A small masked image model, trained from scratch.
Training: muon at rate 0.0041, 7700 steps.
Data: trained on rendered roads seen from a driver's seat, with toy cars, trees and houses, 145000 training examples, 13.6 epochs.
Rows from block 4 of the encoder of a small masked image model, named by matrix and row number. Rows with one number belong to one neuron. Each number is 128 + 32 x the weight over its row's rms, rounded and kept within 0 to 255. All counts start at 0. Numbers have three digits each.
After each neuron's rows are labels from the 100 images, of 14848, where the neuron reaches its highest value: "strongest on" is what is common among them. Only what is clearly more common there than usual is listed. The data: rendered roads seen from a driver's seat, with toy cars, trees and houses. In brackets: how many of the 100.
# fc1: MLP up (encoder.blocks.4.mlp.fc1.weight, 1920x320), inputs 128-191
# fc2: MLP down (encoder.blocks.4.mlp.fc2.weight, 320x1920, transposed), outputs 128-191

fc1.671:139169145080079110152101150144127114089118069154126147157165168121099116156154164137117103148105076117099135091164117040136130109114082057100143086142112083188122115160153087124085023150125190
fc2.671:101094162140124111107157101138193110144139097100132078095090141126138178120059116120094066085150131124075110128156168124166083126088112105099127148056133137090151160124132093164157206132166152
strongest on: barrel (88)

fc1.231:111147141156181151142154158160116163146145109121167100115176108170137085125125101145151153141115137175075030093165182101065115088129097116138124127120116139101143107087179142123172096103106124
fc2.231:173088123095117132087100106161221179114090123086169071114163156155095159065133114099108151123179191033121103104128081090148088134118195147105090097113116109121141127093077179170171241095134105
strongest on: car (83)

fc1.638:139135063128127192115106161078172137150082102112145099096133194158120165085116143098191135087076105107082216114189101111082122149083136149112171096120161138143162093092176117109115109170117103
fc2.638:084154072134109153073178078102116127129107154127208117137169100142106068122127104127134142177101148152120125143147135125154126146070137093133129106121158148179178141075083155079171086204118142
strongest on: bends right (62)

fc1.334:117160097122126114081067113104135175134149151156177179117122145101174140127085130215125107087115128120154182087104111106108104081110113138158191127156164061127132143109110146173145155201131134
fc2.334:121148105181049098091106184117154085065129121128103127149186153146108079101126095150193138113134101146102144123093118105144165167129153135099135142157102139160138126151125024075131075149131093
strongest on: line: no line (50)

fc1.355:117074145103112126156078104122106101067132081149180138122115069108171127138106132119127093125168066095193055191198103145128105152121114135098078097112123109193137134200096201125126128139113194
fc2.355:094172155126137151106113165133115093149100101153168132122182089126126128182152139137122120114172137164114154128114154150164124189132125140104124129141117157094112183144144196154047145135153117
strongest on: bends right (61)

fc1.722:127125175183133147128136101091122173125110170147128132160120170170173097141073137098089167111107154053060114109121095159146113075135123119071098094120165145164140132112139116163144102155113154
fc2.722:130109092133096101071097158175106135130096145128126114201138128102119099117114106175201095119129052146123095159152122140128135122140114099122152198164105095108182086092132137129078115118115172
strongest on: house (74)

fc1.520:145080121124132097170143121120106114117130071131125172135132119064104102129107138103146120098129140158168145096087105156147134096164112131143138183133107133164182130152139202104168188054089119
fc2.520:113120153079167157085131158117158139114099118124188074134144114151065122162157052121181057105132093163124116125056136125126153093067089147094190152165172132128153106185140124143108106120139058
strongest on: snowy verge (77)

fc1.240:171179085129108156146123143076132041092163069098167072118158134132051145202133107126174091102107153112142187156190085143159125102075152193145125158167191143069144177086149136131133101149088161
fc2.240:144134086118114165077147078158081101125176134174186143106157130165181114086162129138101084151081111141142144132157149121117127148161129114158142115108099114170135154077137074083142111098143145
strongest on: dashed white line (92)

fc1.618:139114178142133148155099141135148101115107165146148112118116163170091113161156120133090085129176133185115153122143116163091146127160139144164159157143121110176158166107104113147145103161160121
fc2.618:112104064146105091114148105101171142142127135124119081140117145059134136110134157143179159144176137175121148166152110162133107097090121098135178137098143101120186090173149120107128109102107175
strongest on: house (100)

fc1.353:139071161134127099155108108179128138143156121179177110158129193140135151162124124127137063090160137126127083143170134110180121134061121138151113148095164142155085138098121148135129207119132205
fc2.353:107122124090118124120172211085082129154143156155094117095129160096171231129146162107090134111128085159125063150117082127154121099117095142132183166121117112096113118147171143099172152138146128
strongest on: dashed white line (91)

fc1.460:139123121099189174160102058103131133162121132123060130110084188103139118131156177127110127135091200117155128129123176097108149144175113116120142152056088132167155162173110131185147144142048085
fc2.460:120106105150166164066133106110099101120211133128103155123106125151133168116133138168124047130112112178160102135099135162115084136132146087175109089144185120081153147100070018125138071132091134
strongest on: vehicles: two (69)

fc1.402:119117100124135184155132143139111097167130123010134108081130102125140180159139153178156129125134123117095187194167101133118140178111099059116174088126102135117151102151141152135137159188129142
fc2.402:098091140109101135132179114089130112106097154099094144154123117131166122107132121172152138135142145173127138081104122146197084183178163052156131108086129142150145102108085154078155096091123052
strongest on: vehicles: two (76)

fc1.242:087106080116178113098172184135159132169099130159176081156107103165111122120120066151104131147103147141161123056150179165127094065115117109124146127140148042150124074098102085131131132090133071
fc2.242:121177085163069100206119137115116077149143091190154111097156174134127126155120072122121075083103143125102134152113108136116141104161205114148101169135125081088168118183132142110145096100086055
strongest on: car (93)

fc1.308:184107127106155137127051160109113146129137127184097160139180162124169092154104108165116119117133100092102156120163142141122062126125104150115113123147115097080152112124099103098122139193139147
fc2.308:110126115185128171109124131122097124115166119117102183088130153170159112112121122135101118107114096070108066112133088112143110095116137095092153104163127113083111136060092131148124171108114138
strongest on: dashed white line (98)

fc1.456:071162104153150123106159076122073106137119146119196142082192184144167163085122106166127131099138220124124117144167121101099147166109070157101169158129130151137128100130148142208145115144148149
fc2.456:122165148112174086074081121106161162122116148163094131073232091096112074113101107191102161074091134122183111140123166165104137157136106163158126175105090102078200120153159109097083061144180109
strongest on: bends right (88)

fc1.161:153111142110151079134140103105074169158101133182101183123138141090127079107134092159146109119108104109098143086143126101139087085165156151138097104134175161142169137180114121110062112120142176
fc2.161:125112130084118098175071162136130064139169071123127089143098125127182090119123117213143090146104171105103147126137098094116123107112114163093156137144167103194191183143131163134114106160154117
strongest on: tree (98)

fc1.620:143175073101163109085111145183096114153109090132080121151117176100130156183120124069088107160161150144159214162194185135147140081125097118183087156138119134154129120149130147142177125098123117
fc2.620:118148112112122201178079151107133118140127146145097067113106161147119148081063123080163185127139112160191116132121143126146111126083118098101141070123139191107129074120101114147141113136133086
strongest on: car (84)

fc1.111:115137119124080105105086020131174099151170102127114174096127139106180143119108168148134164090190060178101123069068161132119156152117129189078122150120170134113180173147101179191117140149155121
fc2.111:147107186097153095081134127116134069132085181101168153092124105164133064118090067175135132120084105136125151136139114143164157141160145084066129112131120098183147134159122173140163152107144171
strongest on: straight (64)

fc1.578:143156150177108151104106122119135126157105155142106130142130096136092145107159084131132056092148130160143115100071178105087118150131154148089110121087099074140140083059098139156158115196152151
fc2.578:159135146129111125152149141093110168128202076143157111137150130136156117112187111097154171159084201144142176166119061089113141123152147170111119131146150099122124128154197171119142077067096087
strongest on: house (99)

fc1.501:087173149155163085152110121152168131108172098121080123130139145109135084167142082136125146110098124161203143175096095109118107085117118169147085126134106105084085096173089146061100144096187135
fc2.501:111097099088110102105136149133180115134079138133096108097073143114112118156098068163176174141149105093135100155172112080129149097196127132109139138119148054189042193160141144147107132167154098
strongest on: car (92)

fc1.81:104116113084157102051068149121095119110127175129128178155138118138173114127194102111139067071126147111081143142123166133070086094079096222110101162139132120141083156136100064131200094116142063
fc2.81:146122126175109129169146137106142138130119063138078114176118141153116126176112167192159076101097153080120133098119146203101179095114114132110140145105119087115061110159125159141185114142094137
strongest on: bends left (73)

fc1.386:152125152152112123076134115170134130119109151103125107111113074168142121129147056081130147178173067152142154122093161157090127058067095073137104084174095101098093170099048146152040128110110151
fc2.386:140112101109113156192173135096122079153083106144124089129131175130152178120148120086113135164081128127136142103101115130109106143130200124099146195108101148147127137135118118106091086152121107
strongest on: line: no line (63)

fc1.589:114104076151163100129134146185142103066135160167096115159167126114127088118125122128125119074082133151130130143154187167112142147097132099111110107129062122146110121190124056096126146099181165
fc2.589:195109141130161192184147091132156134156166133119129158170138121149079111120177072136169085164169053097100183150121101122106168147170112160121124125148167144101157138107114174082110113138160041
strongest on: dashed white line (54)

fc1.472:136136178124175104116092138222137145153145119140142131134117152113151133152083111126111149110152168139152060116088134098148148150111137107109117110144075197180141163105098167140163176071184112
fc2.472:128062114148106106194072124139112111075104132132138089141141061206103147122113125114122059120091099135151133197106114099138123174126118098114174153117120101080076183180150105069142112075078128
strongest on: snowy verge (80); bends left (61)

fc1.397:108092127133163069126148121088097139078142156090117166116137148172099109133110176115119045088142106116115154109140113167133083165163201176114076122144064121141107181163110205113158179078177105
fc2.397:117147113109115109061148120129181086113104189181169103104186090122149142132120167143114130121119138094084142030144057185151159141166096147114155082156157145102060076139113154080130069088105155
strongest on: snowy verge (72)

fc1.360:188124135085159119184130108133149125164118130156146157067149144136133135037111104159106125129164100127155155108124163150093121138069179103172129089149140163184106073170099137097100136125122130
fc2.360:139103104130131129115128088101120099140118131075121180108098082099133107075188135199072147168202147131074133115089103100097150109125111117188143096126110103144137104129134150015165107076118128
strongest on: pine (60)

fc1.89:138126160161134160111167103110137136135111134102149085083164088115117214178194130097126153119130100192072170095132079166137100141108134136166095125145140090109138155135094087138161082128143131
fc2.89:093168138159121102154080142123111092139107102125070117115069186164097180083112143144057147184116129106124148111154109126126158143120136110098174113132103123085035103182179063127182098139100092
strongest on: dashed white line (80)

fc1.58:095120148165139145089077128184082217082127123135161131107187127162129146072124133159101183124115154112147170105106096095113106139088087114169101140145160148159135117151093112079175131114014115
fc2.58:154123127150104130074136138129110126130144159108145163202194185106121139102156091100204123124105072175103186164111117112105109109100153121121120091144165139098133153091135154088144103126077152
strongest on: line: no line (66)

fc1.77:107073140197080112090134156101104133063105133114166126158165116077225173118191142129170108123145110091124174090144084137159093102131091201093172150090103055072202111132119137131133143142125129
fc2.77:156211121103131092080191130157120166153106163126079122136134082134097116172156112134114149169168134138083143077088104123141130201111176101097169088136140165151160110146106145159112085127149099
strongest on: vehicles: two (71)

fc1.63:092134158103128094105137210122110113129151040121123125126165131138128146163147159069149071060073149077165069134123138163130132085188112069185100113170114154129150166136146195088151106105125153
fc2.63:092091126085154111157191094152102145120156123108154156192062093161096172144113119116156134151085096118115086131119162145080092151116101162073143134162080158152154114092157154097165128113176154
strongest on: barrel (66); snowy verge (64)

fc1.396:139143125156139108078092086177170155155143101128127121131127217162130148102132127109170106136116178099199140084111153143150126140117130056118108129100082130111168109157123128141167103172135114
fc2.396:154145105199173142148128115053195155110066127108091053088103155121113089086106170087134156138092161121186111173150167152119079127143115069126085108148119151157116179081104081181120224133114145
strongest on: dusk (65)

fc1.605:128135160122172104144129104088109128154126130103111138181108170096087157076157130166115077144150182130106132076085120142096094112151081101154140079136149161109143081107116119219120117086160128
fc2.605:142120130121130113193122109182102122124119117129118101161139153164182116115149137090090164128159114130187094094154166101173129135132124137111150122144131161063095110088119083112157102107112094
strongest on: dashed white line (88)

fc1.147:085156135084129114102083069160043141165125110156167176137189166118163121081163198174128117082179148181184104116103110093082123153126089159105123111200123145115162110186151127137133145120136199
fc2.147:124239119132163124117040157112125138134118156146147182136093111144094084075094122113135157111186169161130094137170116152103172169147126110132175169112130148097110168179148142140149135091134116
strongest on: bends right (67); double yellow line (59)

fc1.191:164092147131127153087116130073137086206149097179080097150157118147117127092101112119134104125177139129215115115167107106153080112068126204115120130096136140144132183099098209105136126129044111
fc2.191:105031183139169127130044182107139132147189149154143099133072174112187155068108096072158105091147073089124132140165137078129114142097057125095116186125147139136096114180137107119122169136124123
strongest on: straight (63)

fc1.236:078134129133197139070192123116081153118131126133091148156123153143106130074129112175178109119066117091129108135116137143148145174143116125124098125133108132131206133115078138134117123109119066
fc2.236:076166155098173178155177130153117165100187090104125165132120140157106135147109150111127157139115126107184125122119176101181101054119035073109142083139147121061116149120112128134108097151160145
strongest on: straight (62); line: no line (50); vehicles: zero (33)

fc1.630:136137126130099127127161082117109060169101121145205176136106083142157161135126079128161126124160108103161046110125186174142108085089143107086113126099132130096111162178121101167121110126112176
fc2.630:087110156149166125147178121113112085092094168150108160095096082142107114127127069161165162135131125128154111166142173123182077123101158078148138088131149149139088121134144184139095101117157121
strongest on: barrel (61)

fc1.184:155069062143118128125154171067168102146096071080144119172175068155082116102117142143111099102176163132099129053116133139117088126173147146127172087168157086151110129176106188183126110152106156
fc2.184:150122107111127118128136122129105081103123068070148104158180165147159099079202128141087121148123061149133153096166080178089112114188123138105108058083150109170117137102096147116129167101146114
strongest on: vehicles: two (71)

fc1.590:099120139116092127170126179171121126180114076136113124147143106095148148102124103129103126133120142114056113091138145122124182118092117112159076099082120174136165172175098120166097106072093111
fc2.590:090114024138124098086164150040150108160249125172159143129135127029138128081135116071064114093094165117131156154139157113142137111175098100128075128138102102143159178110163126110085132157085178
strongest on: vehicles: two (68)

fc1.53:125157080101175170121152119110156137145140157105152145096076143130157132056141143104143130100139144157158136073156183088129098106118094114135020178116153206125141166089128180149131144170048161
fc2.53:221090191119105128126113160134109120151129085139132091120112126159169127107127066157137138100139107160185111168176129138086115106133105188168110107117150126121153123177083095223102146151165111
strongest on: vehicles: two (67)

fc1.592:124169188073174132072147139132154158085130088138141113154152113081218146180087130082113147038177117132108148086104151094161108147102078152170116079109116176044090132158123149112155112165126135
fc2.592:084150075109197103132134120108107084189148108101085133101140174112123101144130176134071126250164103117123121064105142118146133145145123106122130098110120136111126125125098130105154158109143173
strongest on: crossing stripes (88)

fc1.29:152115186120138118126152139089133126090120092109134084132072135129189159077089119147154143125144171125153123152137147141152106126125186145086113160129164160113124220170110160137126148075091103
fc2.29:152138160130139154150063122090118206060182122113131091081095092073131116105152087163197116125118117166138135064122120112157097086094152145117136116091163172180075178058137134116162145101119142
strongest on: line: no line (67)

fc1.505:122127152104146135112128126182048082130138073126156075151196075143138064122113092151120173080104167131148151103165107085146101085151123115074099133128123135045092151103149202124047119119119104
fc2.505:086143171101180097118100153122163102115192112096135112137205112181116131117103083146169156180116138152152140102175160184142109129142108183056106114099101159110145104173098099138091165142160107
strongest on: double yellow line (61)

fc1.569:188154050117119071134132133120089079137184129120089060165109088045073116181141119140140100082167094097136139148143086098097100125142179150133142089098136144092114167107140163134154089105120120
fc2.569:155164093151113122140104053119134097141086159188117160138088154164120170128138096098149095150124173143158102139124117114108089104164040119138093158163100147180138123141140127141108155155175071
strongest on: dashed white line (59)

fc1.551:108107104134160127107156127063103138102113148112144159131195074191165150115152123066133109075112099095150155096139137145062076144150113125121114092160156076172126078144136151149075094167142124
fc2.551:145135092156132160106203112135093074117146100115154168159135156081097140161106142128167104177143064117134112104086168140111174123161145193174098170106095145128190111168097105099189166166107117
strongest on: straight (69)

fc1.309:151133164172165119114125142205134179200135142124157159137129089158090151165117089132122097126126138126125126114117087083144088120164077179122113049105069110142126089100117159111145073106157161
fc2.309:149096101114116174152142148097120190104058125109087161146087085152136168154108098132143105176136098123051151176152107139110136130106119091150147102125097115121108100137139177078120165116095110
strongest on: crossing stripes (100)

fc1.328:133108112172129107155155115101121210181135153101133073121110141126165160131065119117115096108121086143138105118134168183151098161132163101063129102141073163146141180107133165193188089165148161
fc2.328:151125137167110107104104112130104166123044127208123095152068100108085088141137130100121151158142175091082131117155084121149140124116138169152180096160128073142147140124171131098108053063136145
strongest on: house (91)

fc1.300:097109128184157096165096140153191168123169064110158110118134075146119192110171145184152133150120142187107130102108178139115160137138075051103148111145168149131111152131127104106148138129153083
fc2.300:162155163144173125076166119089134089158090152142099113150166138133142136166119118156052117122099127124151162185141089136135124104155106109129141064156133129089077179146125148136103106151152155
strongest on: crossing stripes (100)

fc1.325:143124108099106100105119084138141180112139096173136071116142163130130145158131177131124151101147093159169080072097138080131133183138101105128124059198125161179145108174113108154128100109127121
fc2.325:176151162066135159166104125112112168175085105081119165061126142189148093143155164090161044139134126125128131113163110131126135133146132155194128153143176138082044103141131060109126106165110134
strongest on: tree (76)

fc1.47:028127144111180147095134105091133070133146158093182122105091034179136136070096148089116172098161121196131100140159133104051128102151139074157062082086107187195175084096146126139094125111075057
fc2.47:156198139192114187139146140159073068090114131120134154136148131059095063096131139121147136127122074075127148091062081182150106126122125135185134092124120146161110147092163111107148100133118093
strongest on: bends right (74); solid white line (55)

fc1.208:153101120113078054135152092110097101125090093152150115106103158098144085142113137157130091149169098102167120128161135129110085143130137125141133111090139146141167133149084121169162142053111075
fc2.208:129130178100149136114127156171133081124095123152141091139105115122160162118105087126155110084154098109165143111184129172120109142105067140185132122151122108108103180157148149165142095118212229
strongest on: lamp (90)

fc1.697:107119112091163066137103153093113155133110145172154094091136150148125127160171140135081184095102102103138117143148132058166129133121154159197134100150127085159092058091147131137142114091102077
fc2.697:141092140094094166139100203161099123144200141097140161138116075120105118123154126117127104159120119121144077116105150154035134100113124132139118070130128151125133131093111131204169164138094112
strongest on: crossing stripes (55)

fc1.30:124107165114130150091130084167142143119127165107133116160099120155115147087037157120088174084091107137175112090163154144148092167151142107120119105089053139165157140160146179101138169153084099
fc2.30:127093140147163116128140174150103098169083103095165074079150107148113073089096152171153123095129106106124111136119150122174125131112149121115164120153174082116101160145084067100075086177192108
strongest on: vehicles: two (68)

fc1.329:145119130144131216142117117187157157072108102123066114162123098141061056083161089122134131085147096193201133038113106140069149124155122121182147114107092139142127125075126131135167150131132048
fc2.329:145102154121118180138077089127152083118134125129092122110127112144130148116214140157124189119156178185100138136176145124126102189117107121157174042092115123161112188094119109123097105138113112
strongest on: pine (71)

fc1.377:152119135122149158152148117131129140147159107093180184081110130123078123112128168104163116095117151140094059105080125144180110119109148140155116077112128131095167098116096065125117100110153113
fc2.377:023065134152154145149090142169137122095090172126146141170177144109126133138122135141153168178148124137102135157138166159131104115131096109108122090154112118137089133183135163119087110134070139
strongest on: pine (57)

fc1.401:140165212180161159133132115120120112142178137159109133140106172114108151061140161125155128115186120111136106134107075128139170168158108134153183159122127128067150118164064036142092101166117136
fc2.401:103096128103138108082158128078108143122145119137175075108120093147027109120095131126155123068124103113158128124117147140127125062100125146156143129114097116118172089158128180100084148079171141
strongest on: truck (88)

fc1.483:135129155133096151111108084133104182052148078169104153081178139218130140117105079140149185088134112149166142147101135148171150098079114132181165107172121153095153163137132126164187077153087042
fc2.483:081135112120167132167099156072078141145172152107116131084135156054124171127134129147116107163166133135109177142173086118145070114082118059169098119168088091136173078101106121108115153083108173
strongest on: line: no line (78)

fc1.178:106141146117177082054112129077102140110100096130160142113167109117114119126102115164186090043119179144152090100098107184110140126153137131151143103161113113129207109145078090119122120138101113
fc2.178:129137115146105147108115183157116125094174098195116118113158099138136154095135092141219094150114150168118135121081125104139126136108133165138112093156116140123110149126149084078094130112130119
strongest on: line: no line (98)

fc1.445:071150109102105135133123135077161149111102148172140124134110120165097163114150088093135128176109142112107200127147159154084099152107143095193066064123163137112191087067131120139056116119097063
fc2.445:169084096140092124140182136035106099145176072136112177165112174151110115122107147142196114103093136158074153138128103172166092122145092127101086100149127201165158169142153146198183150165120178
strongest on: truck (83)

fc1.102:139183105113172167124182147119138129167171107124196115101148053173154147082110062125131192149160096128086140082150126148124088125103131119076130169118159121141189157114093151110136150162093094
fc2.102:104122161170169082035099117131194078071110147138103115132139107165145152151151146060134093109179086147112158089151108123164150077167135111092180137157088137107136116216088107176105137173060109
strongest on: bends left (74); snowy verge (60); vehicles: zero (43)

fc1.333:159082117102145181122099127076136137064179101151176052115063107103118112197101064166097141142112123108157101130126122137150129142105157093123088143107143117161121086108137163150130099148095162
fc2.333:083151149139195166159113138138077108176036110108076088127036157137117132161087088110160167093166129179124115117057157129117136135138149137137156154117123147098065158145122111109128141159178148
strongest on: pine (84); bends left (63)

fc1.98:152136146082166115143117057180117123136096089128131090116089089135102129120068146141120086128103137093176145095135150097113128119180145116150128137152159127146154129183127115111117184142156136
fc2.98:121122140164133114085145193143115130109126134084144147133076171154133123154086157146123170108096126149135136133109033113171180113083094132144115174057128130125098111049141192155133105110108153
strongest on: pine (60)

fc1.438:186106173138111065150139136069149059162099119130148084160076105181155116160168110163117166100124086164146073117160096071097095124121124095095141146064090149104107115095167100143102123155153152
fc2.438:105130151137084123160137106137188100194141120096160199129039126142126153182143170186153117106142132198109151126114105158116155176145130103129157131097198098054115138173139134136100139151106072
strongest on: barrel (64)

fc1.100:124136145125182176080070143091146148162096070140195128129093069150162130103090099157153117102055144081126176132089136098107091172154073107133131141110151117149041147104087164144105100112078139
fc2.100:151079170139080103121095140118144125158099175118161140117206125080130130129143131140150135135101117201165114126131149112077089135097097156091106117137112141167113157145125099151153136140045061
strongest on: line: no line (95)

fc1.25:181100138148155120146150143096166135142138135101094160116145059141112125118156151090136113144124130157186114087137191089107095107168145117142053122104082160155171085120169084147124133026118159
fc2.25:100086159087139160123091111070181096100135122108084127088187176135095157150128134101114107116105118080143130187164149125158175094125158149055092132108113165148077147072132132147152185147163132
strongest on: car (82); vehicles: two (67)

fc1.39:107142148095169100144120136115068143113145096108170111118102125112131100085116125129149109094137144115159096111163125104072142125091147088100136088154167135098075145135090161084128107112142213
fc2.39:086190125129089125135163112156132138134178191072151187163070154087194165144128102078090134146141105159140159149136103082127113062156147110144116057169164129111153056117135135106157147182201138
strongest on: dusk (68)

fc1.223:140104143148160216073119037142153154119093178101090118164093129117134151131133092140196075123111140175122113108187119176086088110110167187116073057181099136192101185137147101097086183119126148
fc2.223:112149070096141123121161189188117121142098173107175074142137153137147130119091103093161065104119110160133149108089129117130172122110081140126162120158165144121114112089139104076119232117152158
strongest on: snowy verge (60)

fc1.579:204138151186137149095067122179101086125142047113094123119065155101108164130143085125108084098114140142083134203029120073152140118110111175191132106133076156147118152140184125098152134119150100
fc2.579:145097078072133132138125125091102111116092120113200100126114123121139166104135104107121129087135145134127171133151112122105186198097189106148093123145145133120145079142133134088147122139160130
strongest on: pine (100)

fc1.200:187153059127140171111156093095100096090128127147158118159160180141133130115103142134142099133072107122112064127137077165149121136129117070103095156137134118113123103150095119140122145174134116
fc2.200:123119069085133067108116129178110096103082137121161146097144162155126154157169117106132106131172126116191109117114088133118129111103136156130092156129090134155147147146147143149149213120149154
strongest on: lamp (75)

fc1.480:104129116129061148109140152165146157081189148096158176130116102123095126067154099155122145125177122129132130086168098166103106171143168095194117121105131146141185097137139207131093129093073118
fc2.480:143150072101096153079125115149122145142106135141152109129135120122115160127130167109177105091125117118098102086134100134118079102132167122123160129173136126142156128158072131205135114158162169
strongest on: tree (88)

fc1.249:157104146126117131107109152159180102111120165101124086143102142127193171129148115150092107089145078146103056202153072153114125165147131100094132081117131120115193154115127133129201105180189141
fc2.249:111097135127124122149187167117133089124066102122074090114116079106128135172142146200154124136124110074123138106100123085173072152145118154122131143110159105148138021111203138115105111141109102
strongest on: lamp (83)

fc1.175:145123074175122117159139131125133148152102161080166146131111107134195127112116096150133173078094093102188174108128117090128108122128118119061175119122130081164064139141079112174136145113138152
fc2.175:132157180157140071119160158128131154146096090133122084157120141079115118157170131122121118093205160088154131103116134122105112139164133122153129107141084160151080130078119172125139137097107128
strongest on: bends left (68); vehicles: two (68)

fc1.753:132078105131155158158122171141091207147103181122132157157160141163166130137120126118162114139181139117135095125109111083098110060132114120128123136169063109097068137112134205147112166103143117
fc2.753:097087069121147072117065172144086142112157119092133173161102105138100125106189161144134126127173145145102126204134175158134175131046106179143116164145128148094168211189123157159093146137169137
strongest on: car (95)

fc1.155:149192151136116122117129189105064151110121070121085071133120115152144179110134150142099093124072136178156114082108139134138134131119136130117126110140168076145181113138119124137133165087140113
fc2.155:168236101124098110120167146133081131113066149136089127132087160078118126130157168109114112176113161096120154114099083136138168186163107099093152192116120107096171123101165191086094091134122096
strongest on: double yellow line (59)

fc1.364:131167114104126148091156113098118116181125148121158139160105107100152131101136200138150128153134096122117130146143184075104133105110131110124177120159185148163153131125152167189131149144112109
fc2.364:152137149178179087180182111128101077145091085150102115201151173125078085101109109155094148121132165126160140127106115138134135146117095140150084082123149124141138205111158133159067135170122212
strongest on: bends right (94); double yellow line (66)

fc1.219:088146108092160105123116134128149193151142094092118086079129135155130141088138129167133137124198131141127069129072172180166072081103138090089116116136160135126177105143092124087111128172126105
fc2.219:158151132123196135171121052125144074144090101175121140171111112104101101159145123098172150110179069105141145140100109131179135118138071099164083100144089171157103105140097166095131103153163097
strongest on: bends left (67)

fc1.691:157177154126131151145118114129103161207121132097102140116138135102093076091131161137158177113154152132084139134121094079164085158126150144185110129098174103131081100112105177138108136125176100
fc2.691:110104116119134092143103144113064133060120147121183151159134104112124201131107108122111175156130118152125127164120143083132088182118154181138184158152083125076125100120172125118128108101069147
strongest on: crossing stripes (100)

fc1.84:142149216145123182154119177000160205206159136114111168162089142102122141116101108170134165167096074143131129119137162100137090097137101081107105119145121204124080136087120107110052117162120122
fc2.84:104091164137185123174101134160143090122166135092127092128156160153203136113133119156087169099151163085103143143061209156103127122102104190148106115162179146105147102149104099127122175142216131
strongest on: dusk (71); straight (60)